config.yaml
horizontal_flip: false
translate: 0.06
encoder_layer_scale_init: 0.01
encoder_depths: [4, 4, 4, 4]
encoder_widths: [64, 128, 256, 512]
fusion: "cross_attention"
decoder_bias: "all"
decoder_qk_norm: false
decoder_positions: "rope"
init: "kaiming_normal"
steps: 6700
batch_size: 128
Rows from block 3 of the text decoder, named by matrix and row number. Each number is 128 + 24 x the weight over its row's rms, rounded and kept within 0 to 255. All counts start at 0. Numbers have three digits each. After the name is the row's rms in percent of the matrix's.
# fc2: MLP down (decoder.blocks.3.mlp.fc2.weight, 192x1152), inputs 616-692
fc2.14 094:141117114142152124075078128080135126129110093123134138089093112088142122152140095100169116136145138164127056121127150110120118125156139068162142124136128112135095093125125102112152100129100084099140143095117124092155131122116136099
fc2.15 102:135119137139147125143130163137078125129116134166126190158150176125093148161131132165120115147138118147115117140157153163106115174173153154135144154176135120116135139128124113153147126105142096122158151155133122105175133147121134132
fc2.16 100:161138154128152115126130109141118123104151152149115126130132141132135111117137105160135123099111155134141130115125102128123060088150124119175117146151116154131129117140143107088125163115123090132099158137127191090147153138084148188
fc2.17 106:116128104113112146088138113133140095096118148109113108114096122103125087147133098146111141091107127104114119141118131107140144125131081130124116102078138131079110127110123132129101143102151143110114094120117111120126163113129129070
fc2.18 099:165133132158131146127127151152151121105083126134145163135154140092111149130102093165098108104093106120099160149141143159091054154133143139126135141118144129134167118115121149139119135118141118106143168114091120076120135132124111130
fc2.19 099:104129163123117163098145087088181123103118097140122136150128057121106122156097104127117106154134125128160105108124152091113099092125092103137134127113132143125117118146120111118130124138153098121090145150094083104145153124124139084
fc2.20 111:139161136130133122097124146146117151158160134148135101130058113162143134109103126098115159100056117155130106124128156135155123157116171168111127103149149117102078104166143150089121111144158179149172117130108123158147104117107184119
fc2.21 102:127096147150112154092138136167150129123112147151140125132119191168093145106139123177180142116137118143105157143152168109115089112129134113110131102162095097103152136155131167166123147160108126157116121136119117102146104094145110126
fc2.22 090:140130102071110197136134118124130122087133096108149127168127149091109110123121070108109135116118111135171124116122116092134096056114129112130130139117133109112104097137153109118161111130111101133107117152112123136089134135138126093
fc2.23 107:136106171138156125114151147152109128147136146180128163145147118201127139127139147163168128110116138168099136140140100164127125138165137125150140125157105134139154132145142078143159131156108130126152175155113159145172113127112144128
fc2.24 099:126161103150138166159127097098151117090120138103165144132090064093097133176120099079140162128137124134113146083117109130156125158130154129142149112120120124151138117162086138092092177143155146095104096130079142130109088133127097114
fc2.25 101:170151157140155113107119163139131129134105152102159104133188123169131127108124176208168143152143164128161113128144130152126106082165131104130128147170136108136154085127151129111129141171154155158132131116104157179171106126146138163
fc2.26 105:145109147154104156133163139109124106114147097169122182130141169122069138100153147170151079153174128114125177119149111133128109128116095105079147126139115138165173146096178109150151137145130149105150162073114147110104141148098085116
fc2.27 095:094149120114128151142191123135123106101080128140103123107092123122154148147122100099117131167117144136135118171127100099132153091143112136114107133122106127129096152116121129114082108077073080097112153149152175126063125087095115110
fc2.28 097:159148191121131136123127144145137133132097149150146163137132154119084127132153127176118150076144132155142137125089086132130124138119108109149146124158128149117188141165157117129112131182141142161148161117141135135160109124101137172
fc2.29 096:177114109134151096149125133090162104108175111135069114151147155141112107106146153095139121145111148136131168202148118070072090123119123147150181201160143097126141140125158139124167138091142154136124125188177143101143128110167148145
fc2.30 097:089165149160095125143115079173125114151149131133166154141125128137141117173102106204085154132179138089105133119115111206150146121144106117100156141137126188147110119135150127131164159127161140149139152158125175175141100135153135107
fc2.31 105:110118173139170138153137189134145109147131134133138155133160183156105161131138158134114116159109136152115163148146173159085157148140138162130161171084119122142195136113159146129144118155148132143191156140129124132135120128120173134
fc2.32 096:118120097119141144133118079125124116132141129093097110130102093124153145111096115107119165100175123141125141140108103144088101139093158109139132153084148106126067106120150128073126108089088128175135102124140095137126157112170135111
fc2.33 097:157128124160153171136085140111142120080154138143136085106160137130115112138142131155161144145081139109120108130167171144147117135139121106146137174171106119120159124150114116178151135150155123132141164141122124131125118121140131162
fc2.34 098:086177129109128146113137094135107141122130164110116112098095121106153083129136098113126096119117133144132146122120110139165122124106100161126094097133125145140085147125079109126124111097144137125134144109132129133115147137088147087
fc2.35 106:107143075104088096087090103116117134126148111078121109100094102122128123124117130103116101136099107151104106119086116110132103103122109088168118133081120119079080144101126135125074130134130062090127115095141128103125116148107102107
fc2.36 098:150111142139165129119127135116113115153114113137059110110152119145124147112134169111148107156127123121101121156129142136128099119093122135152124182130127154161138121127130108130135118136110137159127095132184117144117102124147185139
fc2.37 108:140140104121109097107098159163121148142120117123123134130078108137133117133110154067124150133148090145141135122127144101166190157129137120115108100113101131113113122150140176116128110124143144165156136117096101155105118153137136106
fc2.38 092:124116134157122112160118144112109158121133125116105106147142137184110092155125140129127163106081095147112103151098149132122091149097111098082157193145107143125121108165143162127137160143180112141132088126142089156145136137153143188
fc2.39 097:150120106166135140120124164114117098120104090130123148146131159118121179114090125177122155142094164131116178171165116152110105104119122135127142119138084147132206167133117162159105149185120111116102148097148149112123154126135118158
fc2.40 104:091120096111083171124133137100110108092124121125126120117087114146125104141124105096149130152160089120141135122120111119126118130125118093138116091126102117186111148125122132140090131120122146103116109117129116104115136084128096121
fc2.41 109:136136151144163134134095155174120111105076098134098144158177139115129134140114102167115088143169093063156116134133100137116106083120119116115108116169143140135172119140147112148112144140142108139100167144156153098109164098111147147
fc2.42 094:143132132134134116110109156108130095119142130150094149139143114125101164120111139143106117152108100140126111136113137144133152074112110143085159173160125127106131109112133116097098164097105101138140092093119144149119137122122100128
fc2.43 107:068145118114119111147108075106107116125098130100153087124108113089133123110108128076145116105128089125140104142131098111141126117079151121143119128134109131126074099106144119104102087098102126121101095121142125148157130099154122099
fc2.44 111:162136142191151090153142119113132132128146122149091151113155123165132132112114150139141121145140156149099104122193132149135120144161166161127138149179144156129142151082141124177146130144124144155126147169119138106173135156097130147
fc2.45 093:116107164112146108118112128127131149165131135119150131129161114140079172129161177182158113142156131176108099117098125151112103059146140118144125149147107116145150126141153142140099127115126124132102135112125166110136140157115107126
fc2.46 098:116112101113107106117135097125148102064085148131097129147099138074162155139129104137145053146141154136084145112112123109182070131165115155142095102147122179133147143130091127126107108112082127115134162159123131126121176084129081107
fc2.47 110:112147114121109147179166123105117127140089120136132140147076097085127109139159098104127093112101122156148139111154112132148113086113094161134093116131136141127111080143108106125108133112093058125116129155094124123089115117102067091
fc2.48 104:118133104114146123111138080113108119149152114082118125099093076178093153113123131066092146140120127116112129112092094151132145139098112170164157151120097142099100128148111137135117098105109125108122136087089108116139159173120128117
fc2.49 099:168130117136162158125143130146123104102111147124111134116159208144142129154150076190132145145089130145109153091157107129139141093183139129125095106137113126142159131136098112126164128125135118102112138081147138133126173111108137122
fc2.50 109:158139174122139114144104120129157166135177124151118162133171120154167145135112136157141128132125103145087157147127150153126133125163118115133190150142104119155147173138103158119146149126154137150156115132188143128184125104130116159
fc2.51 094:105105131116143129161120130146135074154109139127112140108124104138152155128110114089094124128173153141123113151111124128111171110075128134156140114142138107138123126166133151147102132100125099102120158085146134128121117133127170090
fc2.52 101:133079075123119156114088135050140096116115103136115092120152134149115102148113112123135098110159107101165111108135132109114071132115126109140088115112129104105101146135117128105092144149114163117116091123129097113112129127131133152
fc2.53 095:140150094152157166111145136118159121162149158067159115149152147127117131129090181126110144120113125146076102111143144116137121130130145166143117105140123124106119129152115118098119138139112147134131115132102120111109115134145151124
fc2.54 098:107165182174172127137120139147113142132130122118120137132132164136155112160122138179118148114138142135151110096112134146132167135116094089081165115128154136097121145136099135082195124155151163217148152119116124153161126124172119161
fc2.55 110:175114111084133165105160106111127138106147132122119091140100091147109120113124119066103124107153133097088135134116123138108124132121122106155105106100134132130082131162129151128082112127122132105119096135141125127060141105085136109
fc2.56 090:096131101078105101118075090137105136088112148098122108099146136127131132095156149128140133117145095125167141098111127155128170125093115143101089137081142149123104114165126138127127128138150104141123129144106169121126140121102121108
fc2.57 110:118107073092088161098100094105108122130137147088112108145094129135100108098099133085117095137090086103120094093100159100131167136085127154117136115126114099110093117131112141135129101128141127104118093139129069114134126122094133117
fc2.58 102:123108146162167141088129166127121168144121145134132156108126139174135145145110161131126156081124132123141144142130125149125182148089111148113147117140134144121109148154159118116181115138108156110147148156134149150188125116146142092
fc2.59 101:093111130158139096090119131132189156140151129160181147130132161157103130140137161173071146091151146110145149127117137118137151140140135154092079130151137155145140130098148160090152121122125141095134156161108114150128117130117116133
fc2.60 107:134148088101125114073120118111161114169109094126131141150087082154107107111143099087104119082148124134142140108123112100118095152097115182124120128143162085087101112126122138086128117114120123145141103092086094167102110148118124094
fc2.61 092:181100158125121150169147096114126154119120098134128164100157137146098097141153123185120124122138117145122124080105190100130139117103104153139125140108134118151129155134139138129178146176149154123136113134127081100134142137162183096
fc2.62 101:157126107110120149119121159143137127148132117102158115136111108110158168129101155077122161123111103125145151098091125115111170104140121117092104144130087132145108142122130117142115128149120138116095108115117134162133152079139126111
fc2.63 110:138179161180153157153122129161159162169134131114158150112117115140139102125101136106122199114087112128109102149130128124132142171131142154096126140140153153108153110164143180123114106147143154136141115130096100117126120121117168126
fc2.64 099:179147159138135126114160141154106160124105160148122129122135149132181140146161146168135125135114133120144132156193095166096165125136150135144165133140125144182131101116125144181145157098111142132105153132124195136152145133152150156
fc2.65 096:082133155140120143136128129135135169077117145123116136114081084133172080139126167060107179146097122121092166165088153108133129117103110136130119181115148073153082095147102164120144088156136130128145115143094173128135146077133135121
fc2.66 091:102160151141172135088121175165110129157140101085097073085117111102130103152105174128133161170174119104157140133150122111137145095118130138158106156125123147192111079132136107175146163145135140159096143140152136130117156135120169134
fc2.67 105:096144101106147130117103125081125093128138124124108133114159136108142146085144110154138117131167138108155132158149111132119140138157087114128126126121155104124112154102091101140126148097090115108095154100143165101109104133123087100
fc2.68 101:092142109111090159173114116105099098097151131106107153093174148089136133135146136125136130147109164107144114112108130152135113119105140071145123135117128108140104144113104095118098153130112090128096185144101127100101135110131085127
fc2.69 095:107084160107149112143149117109093094124147100131087148104166104129118135150118119148138111148157117132127102115159108147137156099147113078156203109174115108091122144127142135148138148119131115149141157096096154114150151119112138116
fc2.70 106:128131157110115097156159115151128104156106091146120118133122079144157145121081119090113132133143082111157149105111152128130128153138128128145130124106095128104098176119118155152080102103140131132107130118130053101096114121128144124
fc2.71 097:167132151117129081132108114128099117132162146128109115163143180163105129106131162196106137160117163074140101141154132124134138102120155147142154090079131181129162153110127117132098117129117120138120155132141098123167134135167157175
fc2.72 097:123170104107150159109101143103123102103115115096084098141138139156121111133117101111149105104120143100115053147093106132110101118152114120150097107091064130118106138111145115118143144117147090129109152104165160128125161147136101083
fc2.73 098:133124152115142169134121099138127150128165136163138154114141131152089117115124165135134106129109181089112107111160139138100119158095132176135127116146136166118107106143171154207166129172108106152125169146129131133126128162142134123
fc2.74 100:183147163129140142159128140113179121154145085144105128133139165152133115117104128161124143116107087156186112134139119140146133132102164138126144138137159106140129103136173126085177109155179124098167156123198144139140117139141141148
fc2.75 104:121116106099110108128116138130102099139115103089116094089131092069129112110127090098152105139153177110149135131127092151120094127122141113144141139128125125145082122152102114122096134097105127084107135101129079110106101150127143100
fc2.76 095:150135073149133091106114133097105103132164138123155113158093096114135108138119175086131139137170121132130142121145142134133102137132192134113153184107126092144100124162124117131109124160107118124133152129148157126176135142149117136
fc2.77 108:124168098095081169130129122126109110085063086115103139133094088143141099113120088099136107133137123131132141104121139119153146128146107160122107101099140144103100090157094125133118146112120153104123118122125102133090148111145058107
fc2.78 098:115131096122090157139114132132102118099132103111117125115082099082148125139140098109126138125134157111157136120081090145123117120117111104087107115082119156132092113124142116143132138112105134087122148150102157119122092118125147094
fc2.79 090:152134143199111124154150114142122127090117114150126114158167187124112090152101140200105128125125139098103133119070144148126108100161146135125104159161131131092147123118105129123157159144086117128147140103097133137181148129105139139
fc2.80 106:116106115107120121076091101086141136144118094164123105128143103112125140122121102116122117145142103095143132140118087118106098115142092117153091102142118121140120110096099105147090124115118113093121119155149128106071096132092108142
fc2.81 110:165117146140132118143126138133137081136103136166106134124174127152108166135126149129116096148151162116132124140133103141120108139145143120114168143175166119124141155130135123165155119145143113157136159136156124121132117146158148169
fc2.82 091:108163116140148103127164102126135151149100147097110132135125137104093111096122118180117162112144130128123116137143109119104120150171108071129146179132110124104165171151090113103088122119166141172163157137092135130196133149152123146
fc2.83 101:120127135101114152121148153131121152087141102129125064130104104180133097168080119072151086123116111129123138120131148115145119108134126155142103139101106139147118131132089110136123153095151110121101150100108124121107136123162076095
fc2.84 101:105131131152109123138137158126138134149129137139127151111143172149145159159113163141119137131134114132138126171087112130127129158162171069111141115134125152115139148153138146117143139152149148128153119115138139155140098125158129114
fc2.85 106:095162081132131166131116111102122154135129136099135087099090113129105095122162151066124153075138120123128131167124151120112176141062121097095137097098128101131090095149110136128115078115147155115107098085150100154140103137162107098
fc2.86 093:094121128110137094104134138090110139156118147148116098146116085138148121123175088147153108140153153127116117145106116149132118113167141104118096130121157089108101141117129122106134102073105146109164103141100134142110131158133142138
fc2.87 095:134155147142160099145156157141099123122136137106121134118141142100114113161115097180125102147096134105186118114152118142114138153126123139105154090145172142107140106137150131120132127160118154143111113129168126138155123125133113176
fc2.88 108:126154153134122135093147181136095173153104151124148148132164188146148115116155170152136142114122139122120108142127172144142138109114123167159117168155127142119145125150129124106151134132151150145150147171131137160160137132134124190
fc2.89 106:152124111111127124108147103083125154149114071132115102103103096087136100127114141085137143101133144131150081115099111118169113123126116136110131066117151093100107092140122105104116103105117138126110090138097101127114153129107123122
fc2.90 099:068089127114113135100160118152137124104163171176139128138142138078159156161125079119120121109189125106153119140121081160100112097106153090140133138114136142125132119135119130106070129173104157137147142108153120145161156126133137128
fc2.91 095:168139154111142161155124157159159151136181137138143128118171151123141134097099119134148186160148172140162134110133125126141124149136166094150103141105108156138112110136142161098170159134147145138142160155131117154092136115140156121
fc2.92 104:177119159132108125142116164103131114114156127176106149103150163133124108098146149149141109104113161138154152113134154162140110167130148133106148135165098146087137138140143119156188137145125143144141153157153127125136102132126135168
fc2.93 112:133119150130144097138140157150192135153120132160148148147195165140109154142137154173132101134100135117060141158126128143138099138139178148131128139183123148130177161092123139172146161170101173111143154146157123119132126132097156147
fc2.94 101:123046106128153130162141145133125132128118111134126160152149137110091140143131118162143094124133105155095127102139168134121122132135112123117134143143109114159113156107097140159142090116068120083142154116141085091124155109134134118
fc2.95 098:168164180123119103090168117157101196085112123129131123097165183124129133114141125177134119106158150136138158106134117139159117092166106092108129120127149152105179130139141152100147163127133107170127179144129143150152150130145143133
fc2.96 094:137132112115140115116111107129115140122114152095123138119126158167161149141119130154091168120131130128106154140112134110122147124151135132131144136146093124154142102155124139128141146115137143145105078135135140172143140125132132132
fc2.97 103:159162122135125106146149154132147150146140165143152161128144183173163101122110174155113165109154150115148168137166141153120129164137144147124139154148166146121127110120178123133148129153123130136133137140169137149097088134171153163
fc2.98 100:106096105089125113121156106095131159073118127090164100113111116157187126137120109161102159109130108146118125140113138121153091122132125127149143121080114097149097156127134121096085138100136109138144095128156108151088153115124091110
fc2.99 090:163140148130103120145099129109111130155084120082153085114113143168167074125103136170136142117135138129109143138098130133154112138118132145146120138100137129171074155135174127120146131159097089101107113140155107127155106151118168151
fc2.100 111:099150099101118125133112127091113117119093140098115122097073095148138094125137101096152095135113123167131138109113149092107098115121108107130097150092102119119080136122113124150112131118083117092091157138096091106114143106100096081
fc2.101 099:141112119130122133126122148105138103097124103146153117126104095144178137125105141067145126161129129096128164126123124139111126138114140137079151146144102115121106117139128156117115136127132179100117073122117096115135142144125130113
fc2.102 102:124124161077116152151120133065110131108128090138132112135113128094123138136148126094109082108130120119163117126132125111141130086121122125100071171101127116152067119118108133105104128113117109135130097134127093107099154140098112097
fc2.103 097:141089190145133147180108140149116150169158147177143140113174145137079129133119135114132163127153095127115142107142126159129133122108122145115162115159124153145161146162144133081110143167133114132138113110160135169181116096121123104
fc2.104 099:105128152100134141135093186174138130082118116150133188151174178118117122142127129178154119143168081142116119100128097153145132096165139110130175145148107165115157137165150103090151115118125133167139121157123157137192098139101113112
fc2.105 112:156125128161160151144124171147133149133137150180128163107169162128123133155116132150130170107132138106113125139143115147119156158138121166140131120154170144099151140147168133127147105140107163128114135153142112144114133151129171204
fc2.106 094:087135118113094163136183066118124073094108146106126097114095124110105119145129124146149115158115132162080149136163112139146123106152105100126081110143128152145155110100120083135121104100116122115116135101113128120115130119107116143
fc2.107 095:147101114138119145152186143108124120105166138152120125129125107117175120108151110100121124129113131123144177156091112103162152117142151098101071108113137102141077092131112105065101102119094099120132114157150118156102116135093120082
fc2.108 105:118110100104133122114128095158108104139126131084123120106095082144160096133131124078142145128113087127137096089118169115136151128101146112141109122097153150119117099140099130134125120127142155159127066122121091112127126113170108108
fc2.109 099:148196122154158119130112150095118172149117123129103169133143139167098142109121108144120126150111133091151123110120104128111107109149126088123146136109127150135168140106109140098131138142126154138139157156143149097173152157117146140
fc2.110 101:121164100093118117118120120107119123129157111076174098147123089115128108124086134073154113119121145147098109166104167130129131142095093164158089100090114138123083093156134154125079074147135173154096124121132115132124125108139119090
fc2.111 107:160116163138125099176075131128186175151153146138143132134169176162155145136097130159104121157104095147102111140129107149168175142120178141109108155133133122110154108163118127113120132160120169171169175119148157126146114170140141122
fc2.112 096:139100106162138110135098119133126128123164131135119179170119171109125113123126157138138162162154198116122121121098137117143134146125136110153100151166116162120154124138079110112141141143124102126135123087140145127122094126151130164
fc2.113 095:159132146139088146123134061116084127110178122120114124155190124142108159098115120172130119133141106124132165111125133142138144073139042098133128170145115105135155143108090109158145124159142128116154128134153127155158142138101108131
fc2.114 094:112142087112114147076099100105110096121119167128130135140137128142197083110146072159155120169170136138142144135135126129083129099158125117110119115111153146150152119099101103089114111109133113118133183152145184152103138104097131108
fc2.115 100:118167114126144115155130122164110140133123115089126090102103105138126133137107111052138171112125118156121110125132144144133131135145144101153132115127108142164107113123121174065123099105142155117081108133115147155092106096140150077
fc2.116 106:145140131155125157103103118160121162148111096134156151156088126181099167152102121080087166097127120148125145108122135133155138149086149166066153150131143120078147140156168175122108130182110157150128116130108092121169125139133166129
fc2.117 090:104125120108128132119145134160159164097150100113123103106103109152127141160169152191150150167176100143125094120127095136147145118139140100104126115121156117139202122167160138108173142111146102177171127119155133117130126138133118127
fc2.118 096:158148128163116114145158146152146122145139121135153112113169128139095118140087139185149170126099102108099105092142168151119068172157153147140136160127166153110158165118110134147119137163164120128151113145114158097177094132124140170
fc2.119 093:094113086076110120138116143139146108136126124133174155128139106125113120137112125081100100143095073118122127143130138159122120149112106139108119116106113113128117126055128057167124102131121147107109097187124091139123124100077158158
fc2.120 097:123165148154140166162132180125129115118147153166124126103126168177137134106090148098087146063133120143122128146135092121140163131124151122118123103106145121131143101155145097093129139168146156136126101141135138146149124144119148145
fc2.121 093:122113099136147129131133159119153150109154089124151154138073138113127102129110147128137131098126135126132165137148197159129108160127133167121096139119141130100103135148171112127183105162144127134122125112118162113151101124142184123
fc2.122 105:185108169139127108146130149133145127124166161152124149149200140146128116144154133153146117114127120107162099118146129148130099150139125102131164121136119174152157181118088105163112100141149091119133118125110154157137099112152157166
fc2.123 095:126152097131122129132148124119120172136105150146144131154110121140125111120125141111137138120118138122111160086123183096157123144106158139108100113135143119109150127116137148148138118177162124144146128124101136137143134110145146135
fc2.124 093:150129134144108101113150135095147110118076100121143128141126134110161132111128082142105090128114132135131121135176143126094098166135124117118125083136166130144145155148118113155113140051105134110131112137147114076124129136112133096
fc2.125 097:143144145144124078091136136131145156119122130148099100129163163131147145139141154157127133138157146132100088145142171155113156133155139137122155104170132160143131122164132107109115156136152137113142166167138111144153111116116136133
fc2.126 099:110113120104138113098139144135120098139156135170084125117098096112143165139165094164131084169153159129136136125111128136140098073157120113146100127133114146139145160086136139145066172113103129118113129135167147132104148108117075100
fc2.127 106:116159118158146117084085132155112131147126122105161127104135153125115098146120117068143181145137091125098120106096105143111146132112107127134129147162117165101087140137131132126156110152149104112155062126120147160130128183175139111
fc2.128 105:110098124124069153147150140098081129110160116134124110124108104098159089093124118104114117136131125099150169138106145086158098105141135118103132114123126139157096110138090105067127119090134116111134102113157121149121163148127108129
fc2.129 109:103109119091117131132111107119113157118121153115130107120089086086133126149132122088098103100141131095152130122131089101113141101109109110120120107102100117115110108129111148092097119118114165126130131073120102122096127141156146118
fc2.130 094:083140097112130151116136136063127132119113129134122133148144134159129116137120102106147121145094084102112152156089144109137095127093167132114122140099163142084095127153151137125124120137144161119125116138151111157098104111127098060
fc2.131 100:148122168147139122127143101106146167156145125139139195125183157164115163122155140186163182129138157116094132137165099123130164152135112095119118133104155161137103139140127136103145131116096121144133178160123133154156128113129119092
fc2.132 090:112127125132137079109166098117124105116122138145150107141090108101112133136124113124124111119150109127099126157134149108107096128067149170140102092118097128135125154120131122194110139157154130103126093112127115127108170093098099116
fc2.133 102:123130095170166157161108160162124145155141120115135124149124156157114107144100147087157151154115116125125129136145150145139134184105148126145156150135134109125143138150132144141123123111144149144144094138141116098150120111124140090
fc2.134 094:129115104138149104071162165122163145174111103114122102118117109120148147154097149098116186069156104124113138146078162116131105131124162172158125162064120105108088142119133133148119109137147135095129119128134080116107120152125114100
fc2.135 094:121109183111110154132113136129130115092105125168111176088182134143136153125108114165122118141140157100140103129132087115106124128155121097115130120101143126151174158105129075156126128119082088087135175098131126118115117146077094132
fc2.136 096:131100123108115144148156143098120133139145107116072117157122146137054155108132154130129064163100121119110133121142146136089132141174157150103145132099103153167121142144121084092084147147114136121130113100106119139123111110109130116
fc2.137 100:106129154160148129141100105127119133115130166129147110176166140116099163106161137179146114116172169096138125159113092137140128104157106092151151113106101178138166121123129123114125094118102137114119106166144152140173183131110124136
fc2.138 100:145141166177156118127117148136111153149116100109126085143079150132112129128126126153087153145135135150107117148122122132126136219126122136159131123128148141109119097126151152165148088149122154188133118147099138169169104157160107171
fc2.139 100:089139106106110149158108104161138084101114108143148131115090101165159129103143112095159125114149115148091126072132117129107142157121111121129127131108132096093129122120135155129148132113100116128138136131116130091093145128116081117
fc2.140 104:101122125137128117117126139132114119144119122111165099155116081148171118138136079047137132135096121122119130131140148125110102107102102128099131119094111152111088132115122115134095143079128089109104095133077119134095131163105167109
fc2.141 098:125179133095091134143163122163110136133176137144112103115097114103097129088160093118068106133129124137150129085141121108132148148098124165084115120105140136096138121123163127112148119073104145147111157123168156121098135160092118123
fc2.142 110:143114147149153151138153117136086150164147150145118132124177166156147117145136141186114145122092119138121117130129152146097167140144137166124115152149162136121145140122143139156159135138162164147143104157131104136132095136153166171
fc2.143 100:137120159132126120136111125149117105127118151111147180147122126114142157139110093197149123116153136120148125126158070130146083118139155140118170162169121154141132128138147127141132144172083140076125141111151136119130135127108126129
fc2.144 091:129102123147108124119091140102117121122161138151093121132111150114168134123131110158127129124097117152134149144109111148118141134133147127170133132102125092159163124110107073119102134107134115104126099079176105153104112082121088145
fc2.145 101:144144134158160125135137165141134152120138114106151149113133159159153119141116127183092147135103197106149162136135173112126118117145138120118111119102118163110160125132100112129153086116167157145158125126137147136132151146154143149
fc2.146 091:121111155126090116081126116175094122156099178137127145115150095080140148102140068191113144143138126148111118070089108166131116110129094087154140109098142133145145145098158103120122128113070138144130155143135149133146121137168103146
fc2.147 099:118112086126126148134143134081119137114116139112124086126126133108105151131146099142173137108102118116124118101113087137147113094126121138166104119153132142166091122140134106124121128110093109082117142148177092115127119117124150102
fc2.148 098:140110142151167114116132122119135150164145163121103119129101133148155130099085158086097138066144127120134131119140130146127169199101146114126161103123160120109103122158136110113133122082141154125115129128144123140157140121130161145
fc2.149 106:124118066097114116191110111088118135086097121107143102099117098103142123117138097074086129141118125111136124133123084141120118084159100149099096158118127105139079137102107113117095146147108130119109125127101151106084114107086123100
fc2.150 093:172133161129115120113144165146141129116172109167139175111203146084116112101137135127135142121076140141136144142154114153164131134108119117137101164162122109141122080131160133107184126128126160154126117190140139125153138144103143177
fc2.151 093:148122151078120142132141118091120082145139107134112152127152164140094151129126132148161121167123132151142102158110113143135116131134075080133134108088105137165131133083112135131127087110110138150101153122141145091115140139134094138
fc2.152 101:084136109189167122128103112124123164151147155088146086149076152147161111119147120056092134105158124124146099094120141126137135120088143122120138116130132134106061110115123153116117107136111170127146114121155146140128099066164133112
fc2.153 098:090127146097120127135145133155135122121134137108131160132060102121120112133124111067089190106124074131117135099091166114095147156113119159130133141087107134129130141145105120135068121145169136092125093112102124131098159122148126080
fc2.154 107:109132119101126116180118128127118118097155114143153102138103076137126138122095093105116123110129142088137142125111118128134118108122120130123121163056135143122103110155117139127108117121167117128077109127118073130079138142134123109
fc2.155 100:162139137121117118103126136125122137147163129163137131100161135154126130142122122127144139100118151129092148110119129125123114121119143144099113121145119134171142138130152180137158159146172101159157107116089162166153155132154145120
fc2.156 090:088105101107109124120143127113141104119145115140180165163079097117141097136134146092134127179148125142134175112137128119108139139161119124133142114132123115187159144145132123149149137144090149123117092112125079077114149132139124114
fc2.157 103:137131119153168122127129108138173108116112150162141125145198153141129163125161130194119132083137164137141139152142118168102106138125114142101086146158124152116190138121107169144177144146128132159164134114154154128142126148146119160
fc2.158 101:167098161118150113146121157082147147119127094166104138124179183147113126121112166216095106100123145153083132121150107140140127149146111122111216129187120116106190149127099139165124136138144141120136138157137124106146119128163158131
fc2.159 107:085146110089115097100130136107116143086107119104164098126065113031143159096108088070105122122129130115144135125082102125136119074118104142124101117106097138136063119121126144158099107104134110095113119122111126101116116107148124101
fc2.160 098:098126158123130077119134142077121090127123140105081144109150130080154090147138143173176102152144147131141138188113088116115111122113122092131140099156136089115159129115115122135112118120130096083129181092126160132131159119093101096
fc2.161 101:159117125162165115126137176138127141138137127127126116144164170077130113143129118163134156082153128181152112109142104193134138133121164090156167125168104141108123141099134109113148110152116113153130134151137142136131071113131174150
fc2.162 107:126160142148143106130160135157110139164135123126166109104102123160117111100136136150131138103100144144128133103152180123096181137113153150172140159153147133100154108125131148089194129138120153134136130132107146130148136146134113169
fc2.163 109:115129119128137125107139104129119148110154136058164096152081094118107134124139110084129166119080094100120139166102154120152152106100104151118102128113122128158096106134132179105185121103133124153130085102107119159128138145152109114
fc2.164 100:133120112160150138149098160146127112129151137141099144093137164142118123138107159156145154150131138157113140170151156159112165132152116175147148143131154120123155146103128145143165098157077124122151138119116167138168127142155164131
fc2.165 110:102078093117115139129114127135108078131121107077128127111134112104117125103111113099122134139129085138148121130161122100148119113100113150115110114089101103137119144157127138129102096104106132114105077123134079115100120121132146109
fc2.166 108:102169115103114130111129079116151177151090125096111112125096108116119121148138088061106141094149121107132105128152139100119151133119111107093114132105151109140127121142134146122125085122149153114136116096113105141125154149153124091
fc2.167 107:156183124113147129103129164093136136107123121133137167155157171155111134093146174154076170113126130145123142140151180139102139171105173120123102137128138130118157146143132152117154124127131149134116137139133124131149152147160141125
fc2.168 097:080121112107144167190133134114109091103100089165167143113174116112128151138163107102147085161130162135148113083132110119152098111139096131132139137114092103122150115107143158093128120112134123138118136119129163161112128137092113109
fc2.169 097:148129114184135115132129169100136176105128115125169137154134159126136117101106149161168135129125111128124134103135144158139111145148120188138126131146180112083092139116147150102166167170115182141176143134171155143149128166163144172
fc2.170 100:145145148120125133101112145216120151135143160146131080138114128104152134171168135115128170107143111154123103113081109129139177112148124137131119103138116157097137108139161119121170143188128131138105168111115188158163139129150151116
fc2.171 097:157151141132119082092139106151145172158151111118125108134079129159166105136144115107098129085091170139107108121102205146139135143127098192100131142121094168111164080099158142126131102084159145095132152114086133150091127133157128131
fc2.172 091:145138155161141159106111110149165152165140149106126140139159147154136145161159068151124150110106109112137165158105080147157141121171127120121133132099125148158121112117166131103132107155096122101109136134181141117153179144142090167
fc2.173 095:077133136116114104120076159095129092119150133136119094146114101057106133155126113097111091151126124147133126130161120110132107114124178107136147102124126144117129131149108124169061110119158132075065105123125128147136079064120091139
fc2.174 093:165067128121136128119114152124128123124145107153136137118119154153114102133123139122141121150078078117127177144165123107139122187115118133137155109117147060099168165122125100129128131135144123072112137120105115144112119092141149167
fc2.175 100:115079107131133138159114121136127111117093104135111186126097153116171093125149110104177111165085094111133160119130094104148091089132158103106127130100104107152147162132114118166122132092128089098131110130127136141093176143100118116
fc2.176 101:146120175132145137123120133159115143184162116169168154169162149125080129142147184170133114125117110100120142075142158145115169132126164143137150135173103126119144148091115168113145141132123172163166135150109127160127138135116149153
fc2.177 102:119127177100141143208125110141133090125120131124138133103184143128099113113105135170150110164136118133130135129162094141120088142129106131131149153153135128137133153111121122141113083112105098107138095127163138095101144128105119157
fc2.178 104:151109140136133111125111131119154134113093136140112139127107118154113125093122154092136166104141099081140125126098160130129108184104116169139149124109139138119114097159155136153090151178181183126128099097133110120131131136143146128
fc2.179 106:122135126117149135133142145150152077125124174149072156131143161099125147140152096186121138110134129138119151111118112160122094134134110125141118102107159115140152144088105093128094147140102093104137158135136139091111116130087161137